A small self-supervised image encoder, trained from scratch.
Data: trained on pen-drawn characters of a made-up script with 800 signs, 98750 training examples, 32.7 epochs.
Rows from expert 2 of block 5, named by matrix and row number. Rows with one number belong to one neuron. Each number is 128 + 32 x the weight over its row's rms, rounded and kept within 0 to 255. All counts start at 0. Numbers have three digits each.
# up: expert up (model.blocks.5.mlp.up, 16x160x160), inputs 80-159
# down: expert down (model.blocks.5.mlp.down, 16x160x160, transposed), outputs 80-159
up.24:084104104138146172132168119124113142147114172124117157111174163110138075051115167173126127096144142109116134096176093095133158114104176160096120090146108126119097088086077114072120171148111108121088148193150095158157141119134101123104131144
up.25:155144078094103121128137112111136105159121103061113135191127140081166098153135156083085162119173100192138146118169141085162147098177155178092150081106122132137105157101159052092082129158138098130114144176146125114128071161069147140063097131
up.26:095094149131109157113101095120150087138128092108085151092095168158140101125149137118138143097108093161154139136142178155144195152152144169136175193198150083118091185109191134069162096165145157162128185147148142132123159132124085118129147084
up.27:082171169090092107164134192157155169086140100103082095126150090119173149153055086138191163133134095102146076086068158167160158155149151112175107104130171122168221187105110123144160155121118113119124135168134109153126156141153077096164148095
up.28:077128166156140098149125139088122095082175131168116119113143112204114131117143079162114180149119139103074120172091070072114114097140145097182150126143122185149133119147182137131143160130156184131140099125068164169089139114119208126109125113
up.29:164168065098122100116131140126158089107132135149150099110147144074169172125136076144079141109070172133076136138156065144155077136090088099163125116085086169136134097089217156144157141172127125104113127124134098164118167161167179138125189117
up.30:100154070120107154118129083134193147131174119156111124154153123091075079148095183118142088137172158105108172096160096117169147193066132096100114143102099214135144124134103088129134113136162133162119161153123147113125104144194142127128155137
up.31:142105135136150180178187113117109174114148156150120048108151139115166149186100157120124197085104079123140139078192124149105162061132210107149156132149121145101196137093106143143153153146127122165108097145052090114118183152104092169165110121
up.32:120109088148126099117133124140140080172115143173095094125171160131099134088119063151089112120107114123075150167154054081091138166143157096136130112155165161175145130130082122176168095136142179115127172075083149174075187081145158125106156108
up.33:074115101132113159133094086099101142125125105101171121148076138118179153163155122127116183140153151094149148072114170096147143139115123154141119198127074134143090091154102098102183116122153134062125157164207137090172098095171099084080107164
up.34:113147131119102157189128078171164106129161143143114113095181141101147091151109165144132146140112140143131089122109132163061130143105191151105116191180179096142081121086073125205163186134067191137091147077125103113102101105158112143121147030
up.35:186111099094110071073108109139199079160140110125150112147148176131129188120144169117112104086136142119123105170143124177121114156141078183112091158155159082135101157137116123175159089090127123144113164132157181122073123140126137098155106072
up.36:123145162122165143137142141098063098108111169122125124090169099114128100152146201125151125136119139157092092114125172157121162119086159132171138102089137126093086089162134156128191154113075144157109139077177110110189114170060104091111140078
up.37:117155123195104139128146050116175141151143135131124105129095132140123073144084104164158134115121141155104127129115197128135162125109143160057080171122143150104131117094127128147171150111134087121101130074128155108080162125129094152143128183
up.38:123139168135124091115128150147108144144136166108168134103149096139150132192122141132148163132116130067100145102095042115183073146120149112161135120134164136092119140133135118128129159103186198148131146000148159159189168166110164080152215096
up.39:139162170095111097129127075105146096073188132118126141134137150157082148103138102116127085143113110108082112116164050168156168107145083121142145126174152123125175113121112142143132188143166095117200137148170123077188173091076110098118114096
up.40:170105129122122128086108136137145085077124103098138099121178108143120126168163133084076112079090030127168062142197118132126142070153125111110185151146054119117107137160084105093169106079154180151110192067102167112136121164099135149144145112
up.41:119142097106123086193185081114177093107138151121147135190139167143172139109159136159136153115051099137139114125111127141149158166083082135129087155172102122124150100130131061131170135091151124115101094090061124122115098177113087137132067109
up.42:124158128126116087133122102107183070144156153177085141134132167146132124064120120131131147124127168153166167114060093097124169189125118154146148109117102131138135104110083153125150138141035186075131086190116119181110110160092118134094179117
up.43:092119187111132117177194105131124093152131092177120155159116101129125103133100136174192081088151181115087138169138135170165133122098141130156082080041166182157166139160131150118130098103133128142132125159100189157142132145120158164103127099
up.44:147103069080165069156102145147194101099134076176168153128114121167098204128150093140155101106068144103146151147102135087164144113131153133140109178179157100128106127094128109140109110167148153101124140118169135145095189130159092153092162091
up.45:115091189124131120147082221129103168141130162108147158116167144130097145147176097109099100108131177138154087161173152088107165150148108090088165117136153162134135130135135170121085148138130156140150141150139090149157153161131166133102191165
up.46:143129179117134129135151132130114158117155129149169125167169125127143125146105124092090136154165105118144155117109205154174156180136157092080092143092128098164104065127194142122143175140095114178131142142201094132195176114156147171091115092
up.47:136166120150139126124190150141119143130121094087110114070072106172087126079103199086133088154064108156067118118160106149164102111177138156107145141104155181136085114065098162122103128130166108175131149187125117160099086150091083102079134157
up.48:093149141151051154096150125119109182084109188123129146160075176138128154095153165148137096143077085155149115126118126131157108078149113128114126200155137182091168098147132178122131104126144128138157199134114084121132088160059118109152142145
up.49:093116120126126110110050130163200142124107180144203181174106116143126102149108126118166165130185183105125189117097132099128125113146082083190162138071145108124114132131128110160135119123202155145106113159174096137094094144104057115136160116
up.50:158118145112105158150171123127124143058199124100117098193138162060179159154124177118131078093131131144112121159134196120154110097131151142118145151171152111122112101152157130146120113144111072133172105158155131077098088133133144101151144170
up.51:085102153168134164129161135194101116147053129110154108056116142108174148119139152138112145120119108147131171143096162135112076115167138156121160116158166202133125139096156101099129131090178097097101129107166113190133123124144132076153113167
up.52:171147132122142169114128173130153119083153146104152119095114161054122133172118056122126120124109130155156151154126106103141071070061147139140147130111181141097117129089167213123137143147145203089071101097216168107099139110138227140200116165
up.53:038137111144096159177153121082073123133111165100126114128149183085166083184172126085123136144107131156107114139131167146129119118090106178136123135161129130183085130170125108131136107120089160210137080120125177126144131119149133137120078206
up.54:128139100143164164091090130165084177116157132084135108097231166133152139148169174138158141123140174082099178121139155067126156132178092145145162109088105123093125103118147132121165142109096131161139111068117049184165111159114145062111147096
up.55:117131137173125123123109126126075146120151204143132112141145084185152150186119153148135119117116088155147106073174088126151146114119129099135163113110068062139115080120128098129158139150121105140142146089174103134094153164074081135097130112
up.56:123125143141168154176132170138130186109097051109154106082095094112101158047061105098173140093114145124072132138134203151116132135100135072122131190161152153142128131157139084115109076096097115035160184085171167074163133150147100144109133052
up.57:132099135131127101140148153103181123079150104139120134115126171114150087090071124112140118153200120192149135109126085100152092196097098163140211162102098079117127128099198103096174108133159111061152191149120090091138122169152156123082153143
up.58:170088106082107121112165130127188112115164181169118106076168192085081106141142162137129152111163105097094145119123201167141174171085177104143100096143162145092094093121124123184124111140153129180097196132076161139130176077141199146156144138
up.59:134130112093096180149102120081126156103148125134110093154140147143089131125121121081126174123119136172151096139120069104132131117092098077126127144159081084195106125124183085129132179091157092165065106111101153163126072092083108153081108128
up.60:139129149154170104107149163090073111089135143112122110096172142106121216102162184132098137093136148145067167177137091165145116096109116112108123163141122147161184117141175085136117115101146147039127185127172140100179118098045165161181152149
up.61:123152105152120145137143169100150119090114113084140136119166123094117111160073147148092146140144113150065208146164135066133109081177136129117170132086129100135075136110140135177180103181111046138148170159154108169091123143114147089125069085
up.62:107122115111111156098130107099099110158078146143183144159118095152133119114116129108109089168062096133147158120115135105129127081099136121162210138164046146176144152153185132120144184075130074161089118080159093115082128085131133109111120124
up.63:115146153219129116169156108141062156147171145098096165087162160175106109108115122128123161120153175143153184110124160091135126163160114117109121086172169119083138112149138175152143142090112102099129073117114058124156127108144152158143122103
up.64:131075092148166122148154179088126067136146093109152096148108105167092134139119094096161089073114107095112101113139187166148188133094107135121165164137128125132138164104129116144149104133116136110127159138104163069085197075157120106173138085
up.65:124124228172082127189143098103094152088163167118160082181125154126167149148146119185093149130095179139144124132183131122142080103176072102133142181175110122129147168174119109111120182146114139162131035100148137147189095118177111136132126153
up.66:176109105111116161145200083159121094158168083151139084114160145086170140131131091149116126121052105115154081151139148158097198043102095127121126152081125136095104121155158116190120160114111100135139161185101107137095137113113137132139110137
up.67:109081157093136082118127081203116129142160141167096150130155194145115141130133093126125116121201113109089149135093106076128180101160109134089131162177161122093157074091118143122107091156098109106109134124085101086101175163088195112136129166
up.68:127144145168135140124131149115089113154141136138113154215085142151151131156161169085139104175118144099095162167126097142171108078130085093158144112124111201120169102150170100132155131106132075142178126089135158143178130185123119122184151142
up.69:100139155151128128135184141075133169125109133114079081151129173105157086062113153107127136156143127081084084190152116125092192119123109119150153194111094180205181136083111071149117146101114152240095162114138157114140140076153106102121098129
up.70:132140182094144130183083128136148150182173124105147112158125120118136138102107056139140120110131135102079103123145149138087179160110133094095105119092119160143125095134058037171080087136132117091142178144071152128206107159135110087117124158
up.71:131117095142145127154144075142132143083074100110041127106185118079045122202095131138136147121175172154072195151132143126155143130071092173089086123149208118137136157101112093128139101122128118123122082100138111184143082084090163098073107137
up.72:156117042094113130160055150092139138112115110128171203192148157110097152160124150131109124111106149171157097148068117085112095149117133089144081195181121161117139129073113151161136116152104110141103170060069120120139078128152134178129150170
up.73:132096124099071167168146151109180152136200113087140116063131111127160111148113114138096133125080130133103116132087171163120110085143082134096160094151158160117125098100156142186190161104101127150141143128104114173148194140133158092139108037
up.74:122146110135178087142143099123093138127128144137121124152141110112122077126071064143121134103138148127157125177194079155133170130131109074155115086121138107121030106156122086150095175121112156097093113142123145129165111169182079166078100117
up.75:108056115159166144140136160197143120142134128129070112162113160150148131166129189095156115125152094113105148121086186131115195110157081109219140129125119140146168135185142096151138074088114181158145037140186147118181189126122173119076110117
up.76:063065185160153082080141096132142118075138111134061097105092140108100140168095143066129152129102088116114160167146225086138124121148119145186130163127200142132107110118167129168187149139105158102052150126128133121085084119106130090087115163
up.77:106102065130112160166139123091153125157122155130132119124080145145107122156135142164113154054141137142095146121121197131156166105081175134143129156145158130158108082130125190161108119086128156146136161161177150203140107144187192144172120162
up.78:109114172156215141160185136087120124107138131104141107161136142096104181093088109093152172074087127134091177152171118147145108061142131157033127071154124103194154135150081129113065220101130099151134142132199164146130159094138179154136144108
up.79:111120140202066198177174093097076154162187107128106139151128090123134168095162170165117109166130073108192134143098126122107131051120149129138094178135146088148119171167108164133111114082102099154068133088098149191074135122139101153198164154
up.80:106168132151072118121151085121101112153107125149137103146141135102155160146075091128109091196088145140127183155173165144162120130101145169119128167157130149172139114141122075148162132103164092111100104168121116186160134080170096132169133100
up.81:155184103102137131136130122139157117143080145127159200151145145079145202154069087122153176179174120156121184163102099106145130102097106158142130136159104144148106159169152085076152126132134111070097124142176160167162141082103130126102158135
up.82:161082183129128143125119138176109167158139130147207191134129148124139118172107164049160119114164078170090117181120154091203142140139110158101160173083141102170191143137142133177174111147115128126114122158108083096138083157124097121113098104
up.83:156143126154122113130127150196140104123147146149106131157177155127126122181078149090117131081158136139095126007123122103172142150172120130101179080152151144148127083152111122120115149101119129115143108145151096152129071130096140169110110145
up.84:205155154113137111113108146130104119163164176178172176117137124162095141152112171151102170098032120113156146110143097188156093165154073094108105136105105108125063113141129132124175128122197114111077140141119131141143134163161173138151125126
up.85:150141131147164140113171117168132151185084167139117176103133182101147133129168111148114136068132115149171135148178115124099176068127154072148161119131087162143147102156176093158165139078127175173111119129165135182095159090101136138122119208
up.86:137098134116100107080083067155156099118166113165126171152158211127118163135116107107137102117191165163085106133088088114154159123158164133131060168081165154103170096088089109105103119149192155135139143139141148163167109144106147190160150149
up.87:151107168069095131154106149125129155157110122059136071109143137121148093098125071171164104147075142122118170110191055130140122119161141173164110115113162096122162131100150123175171163159113177136139124099169111202168157142115127119187181157
up.88:134198056081093190135125152040114149119129119155169112151175126075120124150164130151108186120166156120091134141143150109111129135169118150157128127114181166102107132126108130113124127162122174094166175128173155051135104117148084090110188142
up.89:146103133138112130154109140097175102140163103068076084132189117121153198160071133154131135135123056150104139139099096093131118133155146169148142121160143147150146170132071095175159121111107074173121173105134141169113113149061139212179142069
up.90:150146119138091117079152114088193132164113101146110130150110116098103255097155135161123142134147149128186143159108129156117122073157137104162169135086123137098104107098124146127151142120154074189145171105126180150128129141108166131152208135
up.91:115130137160116153131112092141153065112145132136083160146123134114117149139074060165091109122122129152064122144156178165141150138100159120115142127135115103134166112148146102133207120122093126081221102204183119099110114120109179136118155068
up.92:121122089180135152159149121165111157126121101124138051116139170100159178152172143141085120127107136089069135105154199117174178128103142098086111146122127112065112098118124158060166093092199097125111126118106137097155079160130132119183105140
up.93:153136104055137150158150107201119106112130165077152158181114157091143142120093145122143107144125148109113072144136150189138106118075082146165133130180145131164131181118126174040155120117165084153076114163108130090132096118151118186072103125
up.94:118119162130107128129119137193116085142118135094186151104126162153167190091110102122130144106154118134090094134172105046110090162149082152104124106186105092138079118078117159129146120083061113250141127144110137136143160140148143181101147104
up.95:162188086119148184144180099104070107151152177158170147120069121168169134208127156127132161112101125166094119111148118124185191151169139125157112100051159177160100150168191133148107126056172115163088122142143139140129136171126109127160140155
up.96:068128106070124116160092084129136108121178156137089138186162112181103096110122136177117178170106143177185123165140158077107132189154153110114121102150118142126117109186103136121164171123079118176089126147107142143134109103140177108098144059
up.97:122110114191150126083172141150160114074121122112099202116119136133181129129098168169115150204113094131083148137061116164189099101126129157150077129164171191138147128053162113103128145141185111184101066092040102100112079134149122162130129098
up.98:197128059132102118203199097136102122108112187110118152109123130111159140109088146136126120119175189121106166115083141171167096073115154149135150145029132122140076095154131125136117123142145127053151098146080149096123095146059123146176080092
up.99:156139107133124124167086139080150137157081092158120078112086113137126224139146157122125118183084120111130088168135107125097174134133114114147133162142126139137083094073150085093102114091150137124120134101138136103207092085192110066139145171
up.100:093148148105151059174117115098124110130113132153133136127101123173105141151093174077086158115107122120143129143116125160180090130100120109127196158068095093160112092075166110125129037114153091193124075051104121142110132165137121113158162118
up.101:105154106123089165127073129140111146131124097149138098144149193142073135150095152095141134131120134171141121079117179112081114133110138128087127152173204139132098036119080134137122103160117132126110114168149189126124085087112126182203110092
up.102:090112110171168076150121129118090185064146130146094142111092176162158077181087142185165162114157114156117142128090157132180132145118133142121120157101112105105083104106125168184197135098058093122098096099174078166106116168123138134118119161
up.103:147136180098098130104140096135141151080181134137136121133132153197102140122132111160167072110139134091137097125158090133151103084092109172115112138076103126086098063145149070090134111121193128066103153082146135137137122138187086109161137103
down.24:094139101116123158121189098103130156124070127114166145119089103125095147074139106097096080107158139120117138136104069178104133108116140073074116201168096086126110192124064124094096125147174121152088138190115158055121111148144144146106152181
down.25:161107130135146172169102190162128137088107162121151154074144065107095183092136100072174103138122188101123167134072107166089112128119128131172126127115085107158174096150155097135135044077151182101152082150128114112117151104117185193134134109
down.26:145116115098100171118133079126111152166144125111160090101128164149140138131102123148139132088151159146143163109171167123107130173195108133091070142122103074085111113063151132068083126088161127133142134146137160125176186161084133157064088063
down.27:151128072165073169135149143151095108100205154101169152090168143113104170170148171133151119110114169127158131106166074116101167080126132203142163125143126167097142085148127134067140074104141147140134138133134083134141130164184200183106107134
down.28:145154166113087115093136159139140142145132147155093135086167131122107132140099124213125104109115135137098121112089103086167152108156179186159148107150156116089084153120144112175122104042115168190090142094133124132143183090098217174134134134
down.29:124158094145134105102095116128150081122147169150086093111139181159108092142170113138174215161084141149127123116101123110161151177038110061112120168129099074160126123074121125086162095202108131091129121136143111105065201115154107083121160133
down.30:190161103203153118110094126183148082142107181178124123123130063139182071108157158103168091083157121137121094086130073136100099091147148148135112078115149179100167148133073140150094093107123106116058099136120119134109101095111074153127138100
down.31:157097141134153142090112133119154117146128137146124168096189160115133114088152130145106164144159104094145206121121173166113091179132149155101137154104075102088082117181095141158059125137193080130113159148089148092161171096160104150101171173
down.32:135202119129117077096164071186137112147129089112125154116118124183096123100089114141103102181114128143094128150191151081135114126121154047121134111170142134110063122105046120146146151112123170113135159105084200140104089118101124129102107080
down.33:097125109124116151132165113137124166152098126070153101134187097132156122120074139109186167151084131126070200153105139122099151117204117116152082226111107120103109119106160125147140118152131098148165137197138169182171086102135082095149103119
down.34:125143142165103165109143129091113132116094135108163151101092140138144164130156110151147101107112115135102209152128144141140090099134131199111103046112155152153186134122131146089055180166151164107087100199144149150136143166139160101124135177
down.35:128142135157133122186074135084118123140136147139155120141103136122115102146193123116111092118104157208121127129155165131122147100142064162112094115087152181155167124140191172169121147156205113169127069133188084182107128170154078126132149150
down.36:152090171095159094130116070138162141190120129118146130168128126146135139147137090133129085137075085115051135131111125154178171106126111128174139138139081114216108161146130147177102200143130115148187108150174111124073111140170067033058132079
down.37:121159113124134143165142107132092146119182168126157096123078040120158165163120116161092107127147108119106116104085155101144117159156152158181091103165112190101155111139079110164150115137103087147050121114130190108120131119085148106080083134
down.38:109089156104138115117154176125167136199129128133110066051065129133038088096106093184110106145158112090161105083123165139152163123073141106123088199091101119146116174107072105105169117098096177106150176129113138078079157166151125082150126086
down.39:142087140141144147151101135119158118117117095142163182075093196161146119136137171120073116167109144150186129104132088131207135097134160125054204176121078117125085095148125135068154114082099146114188123131090086086156078186091140113157085132
down.40:122132084155168087163105151199067139151165122130142177110129083143165146121179127106172118123166107158106118140117125148075096156080116110119149084153132064163148150149111148117174183172137101136135148168165106100132141155081111100121119065
down.41:141103164116076158143177128108138134126140177130124091161082104060124151145151151144133143101102086127095068142115136041140158187105125129160122125117116168146123099113115127157135082077096093161105136112044144160128094128145127163155126176
down.42:130119068143117122137188116164133112180113151147173134165087105112177089198154080120145161090119141152149171115105084078121063116100138140134186113061141077115086091115139095079138138143108149121127100122117114123106165137150110079113133149
down.43:131124163122160134178100089138112132112119101132114151110149167116131156146109162175102137154128095084123140108162159086127098134119137115114098135160124142181159133171149120131124095094148126193100074095147204170108137067052126136104086139
down.44:083150089147131156133185159153157123076143115143156103127109056117144120078090106146123143148110133180075174167125126169118136167106137151096156081091141147125110101151094098143141098126144113137133157149090068161077098103148146153096166083
down.45:152138162138104045090139122091175107183122110133125102138154086149101106125111150112131165183075079096119147077095124153150111068160081151155101139119156115146113185139098135153183155106137102130061155104122151221149193136158144076161060135
down.46:120087071148098119163072130132128164134053132162157111148127115113115096171171132130158160133153142144163118106146184206072134116153034142094128138079105133113122208130120080149123105157141149099158111167138102160119110116080067106102114078
down.47:128078121134133072170083117153106108098137212117176109135062094135088138123152096061090131158155142131162151140148112159100062171182166094130111130087126120118178125129127139203142112144105147117160154113164170157131151136108120123148129085
down.48:129112143145134097090155115163148073102132087200140120147131083111139166150128157106195104159120138078137103104120125173218108155114209074134074138120164110084143161076116154119161172108121120171134126126153126130125087111165133179111097105
down.49:140094120129111130073139114107131054171111115097171162142097150155163097146145111109169136146130121169136167105143081131119130105088161150094110186133133144095101184067151144131142116162111176127134147041132127121140124115103107065128099158
down.50:177089159164119109135129123107147120143123183107104124083112101148115188075102150140105156123132094133141165073143176079069062150135126109115162099120182175119151072161080154108136124140127162152181167151079132134174144169120137147142179117
down.51:094089143214070113063118128180143119139143055145108109102145103110139132139159127105137161125121126099166149164171094119146163119162132096095087166115128096124188155143121123090140100166156167136160190151111156075150113136154097172131133142
down.52:082122192165116093105138131122115139089133098139129092137184140079117116108105176100177123118109164144102129166043110154127143147099105093187143158115106154095167115126183129114169127116082163164126128119136150136158102151203138138147162114
down.53:124125173163107101085093118112175122163110178096107138190093110153096116127173212156122176077114114134136173141094159097078088122107125059161111119078090158136083134189172097073124151077111100092058142117096147152110129157119117093142097091
down.54:148146168117139125133114166095144141154123105105162203132196163062097200056165136167100155136128067151120161140090129188081142103112144100134136196138119116137061129140100119053126106164107126125093143166088148154160142133082130149144041087
down.55:137119148148165203141171069120094153096140144133167158108116117122095148121088102105155108084157166163166121124143084105180147046100092081085131167214114062140148108151112145098149144121133169096140072204173146154173147152182094150143137124
down.56:124186113133165157141083142119178141122180132119106178138177086137096111182147142099171123108154073143080153156145192151143123206125101158156085071130091215117193117143126112186132116114132101161176176069115130108092089145102144146137082123
down.57:148105150115138131157201126084117152126167136149109112118127158098128153110124151164182163125187141191124133130161189162097081112097108149125068149099189138133117213138125099132120116143097201135155148156182143162140136074131137067163128132
down.58:136165109124161137161114145133143117130087132100167115171144088083162165112176145170124140143091164130105110139113147130085152051117100100109094171138132093108084136116172061164109142177101055139102087136111110195116146144109132159090060080
down.59:198129171161182113106123142091135126143122060194108163062116089154175147166152156140084052153185134121123139100149132135155172153092115160153087046135124132105108130105153113143101138117123115157114135149185167104134074113157154090089139162
down.60:084101080156138162154092158092139146164154079109137119115140201131153180133120158083150138151210128092146182138143123145153181151135139155092165103133122184133134152126158149115101141105133147090176179070119157089057085117144105062176127106
down.61:122105147151133083142117168132177073105149145162144124113109170142107137119125101094145107152173133084144112149129142145141133082131102117114125156073124162084123122151073100088164079138171143178100105164118191110128091137063144163088131154
down.62:153156210141136112093119081136140100139132097126181133093121120091193152107135147076148140176144096131134135124032158158097141120223153183173094151080111150118140109102179090156156093105123155131110095116165154116140167165146164218116191194
down.63:133111109128138135108124087198133157154154133133157121070139195111160114128143141142120127090213138109069115135172162108086093134157092154098145143106111061097143195170178106109165102107083105095130154222108155101097180178113113190096161099
down.64:064129110109138156155090154113122136125111174137107132108116146125080174096112131148160113117105145193190139100114172074085050116172174171178103063109140191140137179134161094134143094158124108161157201017103105130114113075124148204121166130
down.65:103108146115167166105121145152103121164145149063188199119063125125108132111090144157167189126148131096114078100118151102086096152121105082153099125119118115091225167125146130108121145182093122091079087148105149124084138147104087144128143126
down.66:151234108087110096093174153116156174169175100127131085138069109107117122171142119076104118102123151171150089201138087067210102172092176138136156101106074165114138053110113133151143091162115119112122161192121128126080169175151144144176096132
down.67:079104139110112107077083103153087095143068080154128138160155182155140154049146099185148105145155133162123121123097072151182114152148148157124170188101141153103088120138155154129132160160117148124058133116090100120127151166114156137117168135
down.68:131131175137166080171123100143107018099145137116066124086170139160140132182115110081075092155070154117127117148113108153137097173126149117113160103135108134193164159153141180148147164127099108146169124097106145153105116123138123163148179105
down.69:081171129139154139149131140084145152083132142122065097100148148116108149135123178103096200156122157133124164156150162050137168168099179149136129143139062131157108170144128100137165123095143142139086157088145171103110165074127096123131108051
down.70:130169090062075120173160076116141141078066128144164134183148170127096149124176114161122147191179135099138130162164089120126155138204132167094154119122167118150101098059198104146092139129101080070139139121137170099174128141146138155151116105
down.71:165109116180168139070102174178147079128142103199145091155175133117154169134151142143131137134106139185079090112182151079145177082155134183135123125149094125120147141175141102144121110175117059173089137138127148108083134075156130131133110129
down.72:097132123187152081057126134111115149121118161127136134119041154142162095138137146094146113163146134135060131127155103213170096149104164047134144168109078115130150134137162159140108136065111136107155092135179128083074113102128142173126127126
down.73:104197139102114116115074129147160174128111091113136073134077124125143089139105082153121175150074133103106071114037136112179117130100137087075126089105093144135144153101178126201138169120150146161116134172123176118149118135160130100142097135
down.74:125142111091119122157101174164113137160078086124191128160105095117077176149173113169122113138115136104162202143119199132149126171157117076160122110119138072093115110069099174130112117170141126110144157133130118127150093141117121136118151074
down.75:134052115121084121139137109128104093058083105184129114148203170134187148087137128138125120125090138150072091145122122101112145156144128116103136106144120157181140119140161121075165140106142127228172083069106176143107172132093119126135091118
down.76:105134104139080147147147102083111167155168088104140136123119130104139135140209129131169080138097168165163108123156061149117134170109158106122143079144094114080111105095144063146160085129184124152173117115103137135177166158112073099138118136
down.77:160130146097103151131151197119170131103089138093116129145139115101132118087066131128121146127151104126099048154128142128071098156085154146146128137162141126150181087141076065105136114150133101158160099171115134118172147114088113115140154106
down.78:131103131148093117121108092154178053176134081142120138114145198142090160107160152095145101083151129090170109137116089175135119168143162146166171152111096125117107095096130131120157093099151161136111168141108168089104076114103167102100089136
down.79:200076159148087131151132131124097153163134114065100092218114131093170137136118125066137159153142103149175140153103140098127098132082074163196102088105101135149177092078143084144099097158152174143110176080115096120065113110163126148134185147
down.80:170126067146099169156167147070174114129199106119105072116112137104172144104138130119138114124107123135170111149085175159120105127111102088192184156087118107187115153094132152181116127164110121115073211074073099083101174122127100114168177089
down.81:089123159208089152119114115163125130133100088160091185163146144160107184076076125059133190102113143120125124120094159137143160078110105123127145125149127107135111119134103051114141106173115084036087142101120123158033129104111083195162107114
down.82:137125123086170111113111109134060149099103124082101149116136116108065114149179162175111115118099110119160086068130163185099129088117110179120160082156101092147158155155138093140086180055091095156091087092171158154138132113170080103051152094
down.83:183079094106147081137113130132161099172043108134091136169117106092129137103159082103141121092073118065161142132074094117105080145111156112132076137136120147160145094131135076055147112157145149129136145102125107136096168171099124094097089124
down.84:168117152137068140116123159134131138200151089101110108102092126082094143185094132121141172164139143140112139127130166082173147212135149168075182126109144182176166114134169091115145129122078144109153088115130159177113130144102096157108170136
down.85:170080079162176109142114115122096095065147115172186157119143115134141090135141148099070148069125154125100158105126124122156154143067110165075162130079074110151110131103127128140132189098189122101113154127157177067161143179106173178116134135
down.86:151073168139113086157129128150078180107087140127155073123089126114132134149117112138167087112088148125203116134158150131180106124142181118132149141169095132182106181161109143148205146076159140139116172118158104093160114109101205103130147168
down.87:105158177125121193139150141141143145128168137155105131118137099154133116121144202170146166149128145154187117133136118074143137139138060152115137087112152136085132090155143162142061105158105134143105088222110111099121116086189113143073147128
down.88:158128121162079082142217101109154117109065172211099157113157138131166128136108126088128064103169071122128203127112168115073110089164121145117121133134085138137133091092133096118195127114101162163194081118139121116147148123101144164060109112
down.89:096125147111165151116151109105090150185153068079010127053164134137136149145122174144142131065151141088086128123128145085108179113171088112098114093081083136123112140175146129162162141083134133163114112155148135151159143146161176187121097123
down.90:119112156070113204094135114092174097068128113126140082178111079145073121133095078104160072150055136161127119166129069157097106148101214153123134120132141095107145203128164096175135126116152160173132157157155108161159143098130145102148120088
down.91:102167133137102109082111141083157071073155141097112095056167115105134147087202129147101124088094136117118097127156113130063130083128125118113168099080145144122087131165064145202124143138171181168081089141110157123185099145147157088061131150
down.92:106132151182119200150113159078076129153164079097150132108124137063149193153186120190151099151176076060089142137094097139106147167114143108166132166157100134146110187163184115108168120224171075155159113123115178063110167069087146170132159126
down.93:140170110067121167146114161135218139139155027186143127105140140175088115096135157161131121143149148128154118099140170103137092116134112187133089143135103123100091118147107149174130119061120169162113140121115144178090126096182158140129172056
down.94:164115059127198184104098110123143085084095129165172132095169128160068083098069138180166077159075128141078182104161093113096104103079142181173101128084120137160178130181122166139126142137106149142123123083136116125109146118102185168095100092
down.95:108117115117164166107107180094115063135110135134190116090102087168085100156150157041084146083125102104129127131130182100160132115117094095148148191085080133159117174123101138142149105092102102123114154066124084108130140143055124133104124118
down.96:174112121125160149141231115145114155128130127174120117135106143126114120136086086165148090156131122117138168088130121129198098069086069116110113144091151082160058134072104132156088106118152149107190153138109099122204156138115110201103110155
down.97:137090170121121118115172159118122109118152115134076084156165135143154102166105149137127101097077110128094168164156090140157169152179146080145066091154163148150116137152167111180156135113179196179043116064120154148094123080124123158174118150
down.98:108134162157103157133145161116193090117153060073154123141093170153112101102102154134113161148131146133062136129117128094149074104206066126129146101160137096128133196125156141136148217127163052099128121048114154094123126147128173151092132109
down.99:101103143139133141112140130077174087157118100108117150146117079108118141098117087080132144160115112088094150148189130142217158168215108114128117159098112192145123119137099089117118106108145114245129107095112164141097176099151144123109160120
down.100:144130164076086135110134156073098115164133154064122140116176129114132081132120195074122077149170167192176084164164166141103115104080103147147131095126137183151134111084163161142099159141149154175100146074136119105112111184159136118170141137
down.101:118132136144177171166063105155120145090095106167133086168196163102140156111154145177138133176163100168082134119122107121141151122136161133142146150109142088138079123158136067104119127129130120118149111081143149174073189166078160156136091070
down.102:088106183127115116158130137092134162157143103111110125100128183174132132109105125172086116116145098115102143125086190215171142135148131117109077186094113148130102102166105120125124110119127062080014138171091094168148166128031130151105126160
down.103:135152142150173143104125144164153098107126082093135093070189142077131136126154135190106147163098106156135142139170204140118161070169135127111151117150113172096134128118088093151140119100128080188135089098103171135138206126113144156137064074